From a checkpoint of a small sound classifier: log mel input.
Rows from block 2 of a small sound classifier, named by matrix and row number. Each number is 128 + 24 x the weight over its row's rms, rounded and kept within 0 to 255. All counts start at 0.
After each channel's rows are labels from the 100 clips, of 14976, where the channel reaches its highest value: "responds to" is what is common among them. Only what is clearly more common there than usual is listed. The data: telephone keypad tones over noise or synthetic speech. In brackets: how many of the 100, against the usual share in percent.
# conv: width-5 conv (model.blocks.2.conv.weight, 128x128x5, each kernel summed), inputs 0-127

conv.95 [165  71 141 115 131 136 139 122 125 141 178 131 114 148 133 136 130 106 144 159 135 125  94 100  95 144 133 109 142 116 140 119 146 156 110 162 102 146 116 123 132  87 100 125 141 172  83  90  96 120 135 150 149 136 147 111 142 167 137 123 160  99 118 120 135  65 158 147 143  66 116 149 123 100 136 125 136 118 100 111 142 106 117 136 156 152 147 107 145 130 166 107 150 117 123 113  75 125 116 116 113  92 141 158 176 142 163 126 148 105 108 146 147  98 172 175 101 119 150 115  89 153 128 118 155 113  92 144]
responds to: key "3" (68 vs 26.5); clipping (33 vs 7.8)

conv.107 [175 148 129 125  92 172 134 108 123 121 181 129  95 129 119 128 127 134 138 109  76 163 144  96 112 144  90 144 160 184 121 174 137 123 161 121 150 130 124  80 105 132 134 140 114 133 126 141 138 114  96 108 118 140 175 159 103  98 176 107 150  89 151 127 168 162 140 132 124 118 129 189 126 124 148 130 144 102 119  80 112 147 115 143 131 106 142 135 123 108  91 106  80 125 122 141 164  84 104 123 130 114 129 123 124 174 113 109 103 132  86  98 164 134 129 126 144 135 152  97 131 152 108 146 130 117 115 141]
responds to: key "A" (99 vs 26.8); last key: A (28 vs 6.4); first key: A (26 vs 6.3)

conv.35 [118 127 130 157 134 170  94  96 125 125 111 142 140  88  99 169 157 122 124 159  84 117 145 136 106 137 134 153 136 104  65 140 148 102 118  95  93 112 148 137 133 124 145  93 146  83 128 118  95 168 144 122 128 129 103 128 140 147 116 154 104 128  76 106 143 155  99 118 113 151 149 132  94 166 174 124 124  97 112  97 112  99 165 112 149  88 115 145 148 157 136 136 150 124 109  68 114 114 103 138 115 126 110  80  98 149  92 133 114  97 121 145 145 132 116 126 112 100 113 115 173 127 116  96 158 144  93 145]
responds to: key "#" (65 vs 26.7); reverberation (62 vs 24.8); last key: # (50 vs 6.7); clipping (29 vs 7.8)

conv.27 [152 159 132 102  93 175 130  83  88 119 111 131 175 120 148 120 131 156 138  99 133  99 154 159 141 130 116 158 160  81  92 160 125 152 132 143 144 132 115 107 143 195 136 122 120 125 108 167 146  67 128 146 132 115 128 138 117 110 154 121 150 141  92 120  92 111 144 120 119 127 140 142 112  80 140 115  91 125 137 128 139 122 154 118 113 138  92 107 157 166 112 180 162 127 162 128 134 136 107 148 138 168  95 152 132 101 110 106 133 135 145 147 144 197 132 125 108 106 140 139 125 105 104 155 134  86 118 145]
responds to: key "3" (67 vs 26.5); key "7" (58 vs 26.7); number of keys: 9 (33 vs 11.2)

conv.97 [150 145 111 109 103 143  61 149 115 127 123 115 156 119  90 147 110 103 127 103  87  81 125 108 103 138 131 136 193 130 165 163 116 131 108  76 127 127 144  96 128 140 151  44  90 105 145 129  96 137 150 137 122  99 110 115 112 135  86 113  94 181 132 119 150 109 105 130 142 154 105 135 102 138 105 100 105 108 132 107 147 144 133 107 127 126 127 117 142 159 132  91 117 111 111  95 159 131 105 147 134 112 138  94 118 137 101 121 128 133  89 160 100 124 116 112 141 102 123 134 129 138 135 108 127 139 175  82]
responds to: clipping (76 vs 7.8); pink noise (51 vs 17.6)

conv.56 [105 117 120 156  95 128  87  86 117 138 102 119 135 127  91 129 116 133  62  93 104 113 143 115 145 122 157 108 136 149 135 108 138 147 169 100 101 140 125 125  94  86 112 127 159 161  79 101 116  84 149 132 105 115 112 137 112 110 105 142  76 118 150 102 155 122 171 114 163 129 121 151 151 166 137 128 131  96 172 126 136 171 168 147 105 109 114 106 129 123 120 107 129 144  96 104 124 114 131 129  94 176 148 137 107 103 143 126 127  67 131 147  95 152 149 126 112 111 146  78 127 101 110 123 135 156 113 139]
responds to: clipping (84 vs 7.8); pink noise (58 vs 17.6); white noise (40 vs 17.4)

conv.109 [113 114 154 107 128 108 110 112 125 128 179 125 116 150 144  99 132 137 170 144 115 109 141 104 151 163 133 103 100 148 142 132 130  92 151 164 158 146 104 139 165 109 116 111 162 102 108 149 115 154 157 133 122 142 159 120  82 155 177 108 111 135 119 162 146 133 134 148 125 140 105 125  98 136 126 134 129 137 145 127  88 103 135 145 119 107 150  91 139  80 173  90 113 104 114 129 123  81 162 112  93 150 134 105 128 140 103 132 108 120 125 121 160  40 139 130  98 145 109 149 154 147 151  94  97  78 115 151]
responds to: key "0" (94 vs 26.7); clipping (33 vs 7.8); first key: 0 (25 vs 6.2)

conv.24 [151 149 152 180 124 123  96 125 120 112 108  97 112 173 122 147 135 105 128 139 132 120 111 115 121 127 114 155 115 145 119 159 120 120 125 128 128 143 139 195 157 177 122 134  98  74 142 157 133 141 118 131 144 124 124 141 144 112 145 167 127 124 141 158  89 169 119 163  97 138 145 124 119 116 144 150 129 160 133 109  93 132 112 110 143 137  83 136 131 131 126  95 112 161 165 149 122  88 168 151 130 135 117 134 132  79 141  98 151 115 116 104 111 161 152 158 139  90 134  63  62 109 139 142 135 139 181 106]
responds to: key "0" (87 vs 26.7); clipping (60 vs 7.8)

conv.57 [115 110 147  81 123 169 135 116 122 136  65 129 151 145 170 162 203  95 114 143 133  98 153 133 115 141 126 145 127 145 124 108 149 109 132 128 117 140 138 126 149 152 106 155 107 162 112 115 153 144 130 143 138 132 146 134 152  96 119 129 158 131 116 174 118 120  83  95 120 136 112 126 140 154 187 116 146 121 171 165 135 156 145 164 100 142 117 193  89 136 144  85 147 143 138 123 133 132 126 145 107 134 136  93 112 149 143 161 100 131 168 113 151 143 122 119 107  96 113  80 137  99 140 130 115 110 159 161]
responds to: key "*" (63 vs 26.8); number of keys: 8 (34 vs 11.3); number of keys: 9 (33 vs 11.2)

conv.30 [159 131 156 131 161 170 119  90 150  84 179 135 126 187 168 137 121 114 171 127 103 108 133 138 168 138 155 138 120 135 130 128 144 116 146  85 156 105 110 151 146 132 141 166 116 100 142 121 124 125 112 129 116 141  88 155 120 129 147 151 137 116 157 135 153 134 138 159 118 137 128 119 152 121 139 215 129 122 137 146 157 142  82 144 153 140 112 113 104 107 141 146 105 110 145 100 161 122 131 159 163 168 136 106 130  75 106 135 118 135 113 127  78 108 158 124  89 112 120 171 137 105 151 143 118  89 136 122]
responds to: key "0" (89 vs 26.7); clipping (39 vs 7.8); number of keys: 9 (33 vs 11.2); first key: 0 (27 vs 6.2)

conv.125 [124 126 155 120 147  63 169 118  72 148 112 143  48 109 141 132 165 178 125 154 176 125 104 113 139 103 122 107 132 156 133 131 119 149 125 143 148 140 126 161 138 131 108 113 121 141 117 141 133 127 148  78 144 155 128 146 166 151 129 138 121 144 106 160  99  89 121 141  83 132 147 152 109 134 176 134 128 104 131 132 101 124 123 132 135 165 159 132  91 127 156 141 107 163 157 117 162 131 150 103 138 144 105 115 130 118  82 107 119 114 146 153 161  96  93 143 118 156 129 137 156 156 111 139  88 157 104 109]
responds to: key "4" (62 vs 26.9); clipping (49 vs 7.8)

conv.64 [118 134 121 136 162 107  97 140  90 124 121 160 121 130 108 130  98 146 144 128 112 132 157 133  84 158 102 106 146 115 129 116 103 151 111  81 112  94  96 104  92  97 146 104  88 106 103 111 151 139 166  94  93 150 127  73 170 104 132 152 156 145 101 149  68 137 104  80 133 100 121 111  98 126 125 130  96 110 134 148 126 152 120 146 112 140 132 146 127 144 154 152  93 120  67 112 103  90 101  96 123 110 125 133 131  98 153 121 144  96 129 123  89 134 146 130 142 104 146  88 148 132  98 135 109 122 169 111]
responds to: mains hum (93 vs 17.7); speech (72 vs 35.4)

conv.17 [112 152 121 114 147  88 100  98 138 109 112  78 142  93 181 110 143  88 103 164 105 146 128 107 102 139  79 109 112 117 130 116 129  94 112  78 103 111 177 149  99  65 134 135 105 113 136 115 141 125 108 126 113 125 135 131 128 126  92 153 118 132 114 137 115  87  99  97  90 116  91 110 138 100 144 127 121 131  85 134 158 112 125 132  78 101 130 123 105 110  92 128 193 129 138 130 163 151 116 139 143  88 140 122 153 137 112  98 152 102 129 119 140 101 144 156 113 117 135 150 163 142  99 105 103 107 100 129]
responds to: key "*" (65 vs 26.8); key "7" (58 vs 26.7)

conv.121 [ 97 128 112 153  89 105 122 142 147 138 141 132 111  92 139 147 102 130 155 127 110 128 146 131 128 159 102 152 144 108 149  94 118 133 157 116 118 114 127 146  75 190 149  90 160 118 126 156 104 132 133 147 146 124 148 145 127 160 102 115 111 152  57 139 126 144 140 141 105 136 134 115 146 137  92  98 140  98 139 148 195 113 127 107 106 132  90 130  83 125 201 149 125 157 123 143  92 104 178 152 107 150 117 104  97 149 120 110 141 136 127  98 153 147 142 148 117  99 136 168 159 129 136 132 104  95 137 147]
responds to: key "2" (72 vs 26.5); key "C" (60 vs 26.6); key "D" (54 vs 26.3); number of keys: 9 (36 vs 11.2)

conv.100 [195 126 149 104 124 149 144 146 135 111  84 134 151 166  91 103 162  64 141 143 137 104 104 113 167 164 162  97 119 124 111 133 123 147 128 136 150  98  88 146 143 136  95 167  91 141 106 153 130 128 146 105 126 121 132 150 111 155 153 123 130 106 148  96 120 111 120 167  99 127 142 136  88 102 143 138 108 105 101 123 137 131 123 144 134 105 135 116 135 139  95 114 121 110 160 116 101 136  81 144 105 143  68 141 140 167 140  97 129  94 100  96 150 103 128  97 114 132 132 128 155 138 148 131 137 161  97 187]
responds to: key "0" (56 vs 26.7); key "A" (55 vs 26.8); number of keys: 9 (35 vs 11.2)

conv.44 [144 131  92 113 135 122 134 130 142 135 170 103 126 103  73 165 133 129 165 114  92 189 140 146 152 141 142 134 143 132 113 122 103 162 149 160 156 100 130  97  99 122 160  96  73 127 142 136 123 112 113 138 152 142 170 114 140 116 143 132 151 162  99 121 149 102 144  95 123 132 115 200 125 156 169 115 123 122 127 163 147 125 129 135 103 121 130 147 123  99 111 128  97 111  93 151 161 133 102 132 147 121 130 113 110 168 141 102 110  91 134 104 118 124  98 136  80 126 137 143  80  68 156 149 107 102 125 141]
responds to: key "A" (66 vs 26.8); clipping (31 vs 7.8)

conv.41 [155 142 131 107 126 106 153 147 100 133 122 163 132 112 159 108  97 156 111 143 136 132 131 102  78 117  85  66 155  97 149 113 139  97 139 122 139  95 119 115 107 127 184 105 101 109 122  94 112 105  97 131 100 102 122 128 133  92 143 116 165 123 123 108 155 144 125 114 148 130 173 166 125 122 146 139 124  84 116 144  89  75 152 112 126 123 154 157  53 122 138 148 138 135 122 120 106 118  98 118 157 122 117 112 114  94 112 139 119 155 130  73  79 148 149 127 109 122 105 117 124 153 115 120 107  78 121 140]
responds to: clipping (49 vs 7.8)

conv.118 [134 113 106 148 102 156 141 148 126 114 123 130 120 143 114 157 162 121 120  88 174 106 154  93  80 121 141 138 147 119 134 110 118 120 124 117 148 127 149  95  94 102 121 125 145  70  84 120 144 111 147  96 107 109 157 111 139 113 132 100  95 118 129  67 104 149 107 107 164 129 113 134 112 137 123 117 139  83 122 110 114 128 127 134 130 119 109 133  82 107 151 120 165 138 155  97 131 143 122 145  95 100 121 112 149 103  52 138 134 170 175  94 140 156  94  95 121 132 107 122 136 158 195 150 111 132 118 113]
responds to: key "D" (89 vs 26.3); first key: D (35 vs 6.1); last key: D (27 vs 6.2)

conv.122 [109 154 104  97 115 135 128 108 127 152 113 123 119 140 135 137  91  55 128 150  85 130 145  93  57 138 126 127 116 125 123  78  95 103 131 122 103 127 135 117 112 142 110 128 108  97 115 101 136  81 126 104 137  88 113 100 125  97 131  99 118  73 123 120 137  93 121 130 113 110 150  94  98 132 122 142  98 140  99 158 109 133 104 113 133 125 102 175 117 107 107  97  92 168 116 111 185 134 126 144 132 148 155 171 122 120 120 158 133 148 146 151 129 118 185 151 107 108 148  99 106 106 144 148 140  99 118 141]
responds to: speech (87 vs 35.4)

conv.73 [102 136  95 141 152 119 105 121  76 119  93 162 133  97 115 112 106 123  91 117  81 137 106 152 186 132 108 127 126 110 136 102 123 155 115 103 103 116  84  89 140 106  61  92 117 119  92 102 110  94 132 146  80 135  91 128 147  46  89 134 122 129 128 139  85 143 129 100 118 149 123 153 131 128 148 135 129 118 127 110 130 112 134  91  80 131 113 138 136 162 122 110 130 123 107 109 126 129 140 121 143 138 118 116 103 106 138 133 124 140 100 130 136 120 131 125 113  85 120  73 111 151 129  95 143  83 138 101]
responds to: key "7" (70 vs 26.7); clipping (31 vs 7.8); first key: 7 (30 vs 5.9)

conv.43 [144 138 130 151  89 129 123 122 119 131 146 144 150 140 115 138 147 143 136 101 181 152 161 170 175 136 150 118 147 136 146 135  86 125 138 110 128 117 159 112 220 130 141 146 138 100 145 136 143 131 156  87 182 155 114 182 111 110 103 118 122 118 112 122  89 100 157 119 168 107 111 132 148  86 113 115  92 127 122 126 166 124 122 110 118 116  94 134 133 148 145 128 116 103 141 131  98 111 114 112 104 146 121 122  99 180 134 126 120 136  90  83 129 137 100 158 101  96 167 132  83 123 142 120  98 163 124 127]
responds to: key "8" (66 vs 26.8); number of keys: 9 (44 vs 11.2); number of keys: 8 (29 vs 11.3)

conv.59 [110 120 114 102 111 121 148  91 111 106 103 103 110 123 133 142 126 106  72 119 100  98 119 113  85  84 108 120 134 130 158 105 105 124 158 107 114 139  77 104 133  92 127 118 129 102  97  81 111 136 149  84 120  86 136 148 124 110 106 140 111 159 141 110 115  82 147 138 118 134 155 135 115 120 130 149 114 119 102 131  91 136 124 107 141 138 105 126 163 142 111 141 109 141 115 119 171 138 124 119 122 122 120 101 117  94  43 135 133 143 116 152 196 134 176 105 108 105 121 109 136 142  86  97 151 101  93 146]
responds to: speech (96 vs 35.4)

conv.50 [116 109 112  96  92 130  86 127  96 127 112 166 134  88 147 110  85  87 122 128 106 101 156 135  87 132 108  90 117  77 106 119 103 141 109 128 101 152 102 141  88 107 145 121 109 165 149 133 102  91 108  71  61 117 115 142 100 127 129 143 114 106  86 134  61 132  80 134 137 121 131 116 107 115 132 114  95  92  98 111 111 119 130 131 108 120  95 105 115 141 136 131 131 144 154 116  95 159 159 119 111 125 131 129 121 101 118 146 107 112 137 127  88 100 139 107 132 158  96 154 125 145 143 106 170 119 142 126]
responds to: mains hum (98 vs 17.7); number of keys: 9 (27 vs 11.2)

conv.48 [126 125  98 156 153 126 156  93 127  97  92 133 121 102 139 168  92  58 136 109 157 129 142 116  86 149 100 121 129 176 138  89 111  99 153 129 131 132 103 148 125 142 119 110 100 143 152 102  88  94 138 128 140 128 127 137  91  66 124 139 156 155 132 142  93  57 104 131 131 114 106  83 129 118 132 151  91 113 137 119 138 131 148 138  76 139 113 128 130 128 169 162 184 126 124 112 132 105 139 128 145 127 143 138 140 104  77 133  82 135 123 114 111 128 169 106 114 132 113 125 152 125 122  98 130 130 124  97]
responds to: key "0" (100 vs 26.7); last key: 0 (25 vs 6.2)

conv.54 [101 148 149 171 142 129  96 150 104 124 121 118 141 140 176 120 115 128 109 167 169 164 106 162 167 129 127 151 124  76  98 108  94 120  95 132 123 141 121 146 127 117 126 134 139 105 148 154 130 120 135 147 151 124 166 141 132 161 114 120 134 109 129 140 183  97 179 127 116 123 157 107 141 135 104 144 138 133 112 150 150 138  78  98 159 116  98 142 151  90 119 105 145 171 115 160 135 139 108 155 136 127 145 150 122 106 117 111 183 141 122 136 169 123  90 103 121 120 193 117 164 128 171 115 145 155 144 169]
responds to: key "*" (58 vs 26.8); number of keys: 9 (36 vs 11.2); number of keys: 8 (35 vs 11.3)

conv.86 [107 156 131 153 105  81 114 150 128 172 148 124 141  96 144  95 108 126 140 169 169 143 178 143 151 131 138 149 140 115 142 147 103 122 127 103 140 140 114 135 126 145  87 121 138  98 165 161 126 148 148 111  88 131 151 133  86  56 102 165 109 170 142 179 140 133 122 132 135 106 111 115 108 134 116 128 119 112 120 134  86 116 125 116 159 114 142 103 145  68  96 127 147 132 142 141 113 140  85 113  97 163 148 132 117 157 153 126 112 134 138 124 170 101 121 101 130 160 155 159 148 123 121 142 114 156  70 106]
responds to: key "D" (93 vs 26.3)

conv.88 [150  55 105 139 148 167 134 139 157 158 115 154  89 126 117 131 173 119 137 122 155 155 103 116 177 120 114 172 123 130 116 122 141 127 112 133 117 147 124 140 140 170 114 124 138 107 114 160  95  83 152 170 113 135 103 121  92 164 183 144 127 132 133  78 134 111  97 134 114 125  77 147 136  95 132 122 133 140 116 138 116  75 109 151 116 151 155 135  81 103  97 112 111 163  85 157 106 132 132 132 121 127 138 163 159 147  84 147 146 143 108 131 146 106 113 172 130 106 100 101 122 136 118 117 121 121 145 136]
responds to: key "5" (64 vs 26.8); number of keys: 9 (31 vs 11.2); clipping (29 vs 7.8)

conv.70 [137 134  68 130 134 104 100 127 130 122  89 118 160  98 122 106  78 128 125 154  88 133 154 115 121 130  95 117 117 115  81 110 123  85 127 150  82 142 146 131 118 135 120 113 121  99 130  99 108 129 136 130 159  84  90 112 100 126 133 114 107 139 152 102 127 100 134 121 125 123 150 131  77 110  82 118 139 150 120 144 101 123 111 127 129 123  75 113  98 128 162 143 111 145 106 108 142 137 112 176 116  93 140 162 128  96 107  45  99  88 141 113  88 141 158 106 124  90 132 127 112 103 151 135 113 130 151 101]
responds to: key "7" (81 vs 26.7); first key: 7 (31 vs 5.9)

conv.74 [ 97 142 126  99 103 118  72 111 101  85  48 145 125 134  90 107 120  88 137 135 134 128  96 120 136 114  97 133 127 127 116 122 125 114 158 144  94 174 133 104 146 143 114 120 118 160 123 111 128 125 173 100  88  99 126  70 101  96 144 144 123  97 119  76 146 120  82 124 131 140 142 129 143 151 138 151  79 109 130 122  96 116 118 164 139 117 103 169 122 151 117 138 131 126 120 117 116 143 133 140 112 154 128 114 115 109 177 170 140  83 129 126 144 143 160 109 110 147 121  96 106 101 102  82 119 103 141 122]
responds to: clipping (84 vs 7.8); pink noise (55 vs 17.6); white noise (39 vs 17.4)

conv.94 [129 130 117  98 100 158  86 108 148 162 102 152 124 112 164 136 122 113  96 100 116 134 149 152  57 132 140  94 113 140 140 144 104  96  92 116 136  96 117 117  97 127 103 143 163 115 145 125 162 107 115 107 153 110 118 110 115 135 157 154  80  93 139 140 178  79 104 151 141 154 146 147 111 156 143 135 140 127 142 138 106 128 119 122 129  86 113 106 115 102 129 143 141 115  93 141 105 112 105  74 131 138 160 129 108 155  98 129 177 147 102 101 107  96 103 126 112 148 141 131  91 116 111  71 121 130  88 101]
responds to: key "D" (76 vs 26.3); number of keys: 9 (34 vs 11.2); number of keys: 8 (29 vs 11.3)

conv.123 [121 106 114 130  84 143 114  88 148 112 137 159 145 123 109 149 131  68 134 144  96 135  71 102 106 133  63  95 115 161 135  82 145 134 155 100 113 184 111 124 104 120  97 115 111  94 131 137 138 104 160  96 111 143 111 161 130 112 134 116  97 138 115 142 105 105  82 117 119  93 110 151 123 109  80 125 103 138 122  85 105 116 140 129 142 142 123  92 111 103 109 152 143 108 134  89 155 143 117 129 163 109 148 100 170 129 113 133 129 116 156 133  94 167 160 124 134 143 154 121 122 139 114 151 163  89 127 108]
responds to: key "5" (71 vs 26.8); clipping (45 vs 7.8)

conv.119 [159 137  74  98 114 104 176 111 128 125 132 168 113 151  96 128  95 141 175 106 138 114 105 143 132 163 133 128 103 133 115 127 137 189 111 131 139 126 114 102 102 135  77 129 138 154 130 150 133 113 131 127  75 158  98 138  94 158 114 138 144 136 123 116 121 115 117 127 106 154 160 163 105 142 157 112 133 124 138 108 159 129 128  80 151 132 190 108 158 116 162 137 119 107 100 101  74 128 112 109 113  95 154 158 125 113 150 134 161 118 124 140 134  85 127 117 111 141 173 147 117 171 148  86 101 108 132 111]
responds to: key "A" (69 vs 26.8); key "3" (64 vs 26.5)

conv.67 [111 134  72  83 129 130 148 119 112 154 119 110 102 115 176 150  97 110 141  81 127  66 148 104 170  88 153 131  87  96 137 122 121 130 123 139 103 124 120 107  86 138 124 123  91 136  92 142  99 110 133 128 103 145 137  99 104  78 108 147 130 162 146 118 125 102 133  98 151 145 162 125 127 114 139 157  97  94 157 146 148 121  99 134 134 103 144  95 142 111  90 137 101 133  87 114 128 117 116  73 145 153 136 136 132 136  94 136 130 121 116 168 141 162 118 116 108 105 141  99 119 157  60 117 138 135 126 121]
responds to: speech (61 vs 35.4); last key: 7 (26 vs 6.3)

conv.36 [ 96 123 156  79 117  94 167 114 104 117 118 156 114 145 113 108 118 147 112 128 100 156  83  87 159 112  96 107 115 167 124 133 119 171 156 126  94 102  93 118 119 165  89 123  92 122 133 124 144  97 150 133 139 118 102 134 127 155 117 119 131  91 136 115 153 114  75 113 140 113 140 147 150 150 129 126 142 176  91  95 135 162 127 144 140 117 152 127 105 130 137 129 108 111 127 144  87  96 115 139 111  95  83 122 115 182 126 100 146 112 102 131 113 102 136 130 150 163 102 137  95 170 127 153 125 191 102 146]
responds to: key "2" (59 vs 26.5); key "5" (58 vs 26.8); number of keys: 9 (43 vs 11.2); number of keys: 8 (31 vs 11.3)

conv.8 [ 93 116 111 140  67 146 115  82 115 111  93 103 131  98 114 131 102 109 122 120 112 115 136 127 177 143 123  83 105 141 104 152 110 187 142  99 136 119 137 119 103 123 113 106 146 130  89 130 113 109 157 112 109 137 145 133 111  90 159 148 119  92  86 122 144 103 102 108 116 130 131  95 120 130 122 129 133 139 109  94 108 133 138 119 153 103 156 106 146 104  78 107 124  79  87 103 138 151 122  89 159 130  85 126 129 128 163 138  72  89 153 153 134 166 125 100 132 127 140 125 107 141 120 132 168 166  89 107]
responds to: speech (82 vs 35.4); key "4" (75 vs 26.9); first key: 4 (28 vs 6.3)

conv.103 [138  81 110 120 138  73 130 141 178 141 129 128 132  94 136 163 121 112 143 109  87 112 139 153 116 102 137 112 150 176 111 167  83 143 138 109 139  99 138 155 120 158 112 146 129 119 141 135 158 160 114 129 164 152 141 146  96 122 139  94 122 146  90 147  86 138 109 149 136 138 130 144 144 125 117 105 164 133 100 137 132 132 127 123 136 113 133 122  76 152 100 102 187 140 117 140 129 106 146 168 129  73  79 110 118 102 110 155 135 154 192 118 132  71 107 121 108 132 121 138  98  89 154 125 133 133 134 118]
responds to: key "9" (62 vs 26.6); key "1" (61 vs 26.8); number of keys: 9 (37 vs 11.2)

conv.66 [143 102 165 134 153 120  97 124 177 157 138 134 151 122  85 128  97 103 182 127  95 168 100 161 142  93 125 147 130 135 131 135 138  93 137 117 107 150 126  98 134 143 134  94 104 127 120 102 103 119 115 126 122 130 113 128 171 132  92 146 157 103 156 125 131 163 114 110  75 146 111 152 138  96 146 136 107  86 141 115 143 122 166 142 175  94 127 154 100 117 105 147 159 123  95 135  98 147 158 134 119  68 117  96  93 167 145 107 141 147 119 138 142 104 119 110 136 141 113 128 131  79 146 154 159 123 156 179]
responds to: key "1" (88 vs 26.8); clipping (40 vs 7.8)

conv.10 [101 108 121 126 128 107 138 136 114 120  78 134 122 136 134 124 100 117 101 150 116  92 137 156  98  79 152 116 117 122 120  78 111 141  84 103  84 124 100 142  87 115 100 180 133  86  94 100 115 144  99 120 115  80 139 117 136 156 128  92 129 120 136 102 161 140 135 136 109 143  93  74 103 133 101 134 138  97 145 134 133  98 135 100  80 118 125  98 127 164 126 125 118 140 128 136  94  94 141 126 127  96 138 155 122 146 170 142 134 149 100  68 158 124 116 104 121  92  80 132 165 115 133 119 122 118 138 167]
responds to: key "C" (98 vs 26.6); last key: C (34 vs 6.1); first key: C (33 vs 6.6)

conv.29 [120 145 130 122 153 111 120 100 119 138 125 148 140 114 169 153  54 149 117 133 108 139 103 128 108 155 126 107 132 118 152 134 136 103  97 109 127 122 136 122  92  97 156 142 120 125 116  99 124 109 102 134 114 106 153 131 131 120 146 111 145 141 135 148 215 104 106 126 152  99 104 157 126 156 128 127 119 147 124  81 150 187 143  92 108 145 150 127 110 135 123 135 143 167  71 119 147 118 167  82 106 125 120 116 126 116 135 106 150 122 129 160 101 191 129 123  86 127  70 165 157 122 103 130 125 131 154 152]
responds to: key "D" (81 vs 26.3); clipping (44 vs 7.8); last key: D (29 vs 6.2); first key: D (26 vs 6.1)

conv.116 [146 143  77 155 126 115 153  98 130 112 142 161 153 151 120 120 135 107 150 145 130 106 109 132 135 112 116 100  98 170 137 100 115 151 127 143 134  87 138  80 190 144 109 136 128 154 118 150 129 133 101 179 111 127 132 160 150 157 158 118 137 119 127 111 142 145 141  92 149 108  75 103  96 146 138 138  77  80 130 100  85 126 112  82 120 125 181 109  93  93 135 151 130 130 161  89 128  92 106 114 156 147 136 114 139 163 106 130  98 145 126 121 137 140 148 137 148 103 129 186 106 103 115 143 119 131 115 144]
responds to: key "A" (76 vs 26.8); number of keys: 9 (38 vs 11.2); first key: A (25 vs 6.3)

conv.46 [134 119 141 139 121 101 147 101 121 153 140 171 126 140 130 113  99 170 161 139 147 115 154 114 107 189 125 121 111 142 159 149  90 130 136 179 160 111 152 135 126 120 107 123 157 143 152 165 148 123 118 127 128  98 124 174 161 195 174 110  86 146 127 101 120 106 162 159 107 120 107 146 166  96 119 134 102 106 161 100 111 123 108 102 108 132  98  75 126 103 147 128 110 103 159 111 135 140 127 132 133 118 137 125 147 150 127  89 134  90 117 110 131  93 177 136 142 122 144 124 132  84 169 137 138 126  85 139]
responds to: key "A" (89 vs 26.8); clipping (54 vs 7.8); last key: A (26 vs 6.4)

conv.40 [148 106  98 116 102 111 143 121 124  85  99 140 100 145 125 131 134 104 145 157 141 136 137 133 141 126 126 134 167 157 121  87 132 115 123 150 125 150  97 119 152 150 136 127 153 126 126 136  93 133 138 129 119 135  96  94 130  99 141 128  87 156 120  93 133  89 132 114  85  98 113 132  56 122  74 110 104 129 143 106  23 140 127 147 127 111 125 165 131 101  86 135 137 118 150  95 149  90 131 136 122 127 144 121 106 151 135 136 102 162  97 155 121 102  96  87 134 118 161 118  94 118 122 150 138  90 150 148]
responds to: key "B" (76 vs 26.4); clipping (28 vs 7.8)

conv.113 [ 89  98 134 118 105  89 125  80 124 126 107  83 107 105 129 113 120 186 133 138 101 137 138 113  94 134 109 121 122 118 128 150 162 122 131 103 114 143 133 136  92 107 100 129 148 148 123  87 162 125  96  98 117 142  77 124  80  76  91 152 101 158 125 115 159  77 116 104 110 119 134 146 115 150 137 116  97 123 117 141 115 144 162 141  78 127  64 128  98 123 135 167 115 139 114 137 143 117 154 137 134 135 122  98 130 115 104 113 140 130 111 110 108 142  99 131 155 167 164  97 128  74 121 115 143 102 124  87]
responds to: clipping (71 vs 7.8); pink noise (60 vs 17.6); white noise (37 vs 17.4)

conv.6 [162 155 118 134 137  96 171 152 109 157 126 147 133 144 139 135 134 114 120  75 138  93 126 177  96 133 104 157  94 173 106 135  88 129 114 138 155  97 134 109 110 121 120 110 145 117 134 128 106 166 142 130 125 122 129 124 104 147  99 164 141  70 105 103 113 140 165 153 122 117 111 158 147 120 158 128 149  78 137 124 131 119 141 148 152 110  90  99 109 139 122 104 119 119 109 119 100 118 140 130 183 151 107  84 153 150 110 173 132 123 159 138 113 118  81 137 120 149 121  80  95 145  84 142 151  75 121 109]
responds to: key "*" (100 vs 26.8); first key: * (31 vs 6.6)

conv.105 [ 85 153 149 116 117 105 150 121 119 120 121  99 135 117 128 131 116 121 131  97  90 127 118  61 133 164 155 134 135 119 131  81 190 132 105  78 125 118 146 106 136 119  88  95 141 129 119 146 108 138  98  81  75 165 122  59 158  91 142 102 112 135 130 111 121 135 151 142  99 125 156 160 135 114 130 134 147  65 107 114  94 137 129 153 106  87  98 140 127 114 124 122 131 161 146 103 123 131 104  69 111 113 114 107 149 125 116 175 120 113 105 131 165 130 124 129 147  95 118 107 122 129 142 125 119 139 138 108]
responds to: clipping (69 vs 7.8); pink noise (57 vs 17.6)

conv.78 [126  89 150 111 147 154  88 158 125 186 112 103 143 144 157 146 145  97 116 146 136 120 153 105 145 125  88 172 123 128 126 151 112 108  87 107 112 135 143 136 106 147  88  99 125 117 104  99 114 120 150 178 131 158 109 111 101 144 148 154 118 116 136 132  88 109  82  85 137 157 107  90 113 178 138 114  94 122 121 127 114 124 156 105 108  81 109  92  86 107 121 106 125 124 135 133 141 111  80  89 133 139 141 114 156 107 140 164 119 151 155 128 158 131 125 117 107 102 151 116 131 135 113 156 150  98 104  74]
responds to: key "2" (74 vs 26.5); first key: 2 (32 vs 6.4)

conv.18 [ 82 148 106  98 156  89 103  89 119 113 129 139 135 109 118 137 107 102 124  99  74 116 114  92 127 124  71 138 104 157 125  98 130  73 113 103 123 131 146 141 126  87  99 136  90 111 103 164 110  94 106  95 143 122 136 102 124 135 126 167 157 162  89 149 135 175 126 119 125 100 113 143 144 156 127 162  74 122 142 120 121 158 163  73 119 115 113 127 111 143 142 108 103 132 112 127 101 140 145 114 144 155 116 128 147 114 109  92 131 163 105 116 136 165 130 106 130 167  85  85 118 126 137 144 107 117 129 103]
responds to: key "A" (93 vs 26.8); clipping (69 vs 7.8); last key: A (25 vs 6.4)

conv.126 [147  92 152  80 141 126 141 107  64 147 151 184 147 159 113 149 140 136 119 141 102  90 148 138 160 124 156 171 167 128  81 138 123 125 122 124 114 118 129 169 145 126 117 139 145 175 123 132 132 123 155  94 152 135  94 137 146 158 129 148 121 134 102 117 106 135 107 135 191 145 126 141  79 128 117 118 179 144 102 109 141 125 120 141 130  92 152 118 173  92 121 161 119  96 158 123 102 120 146 118 127 115 118 137 139 155 111 150  69 116 161 135 178 145 120  83 137 133 105 141 111 123 162 123 137 112 143 127]
responds to: key "D" (95 vs 26.3)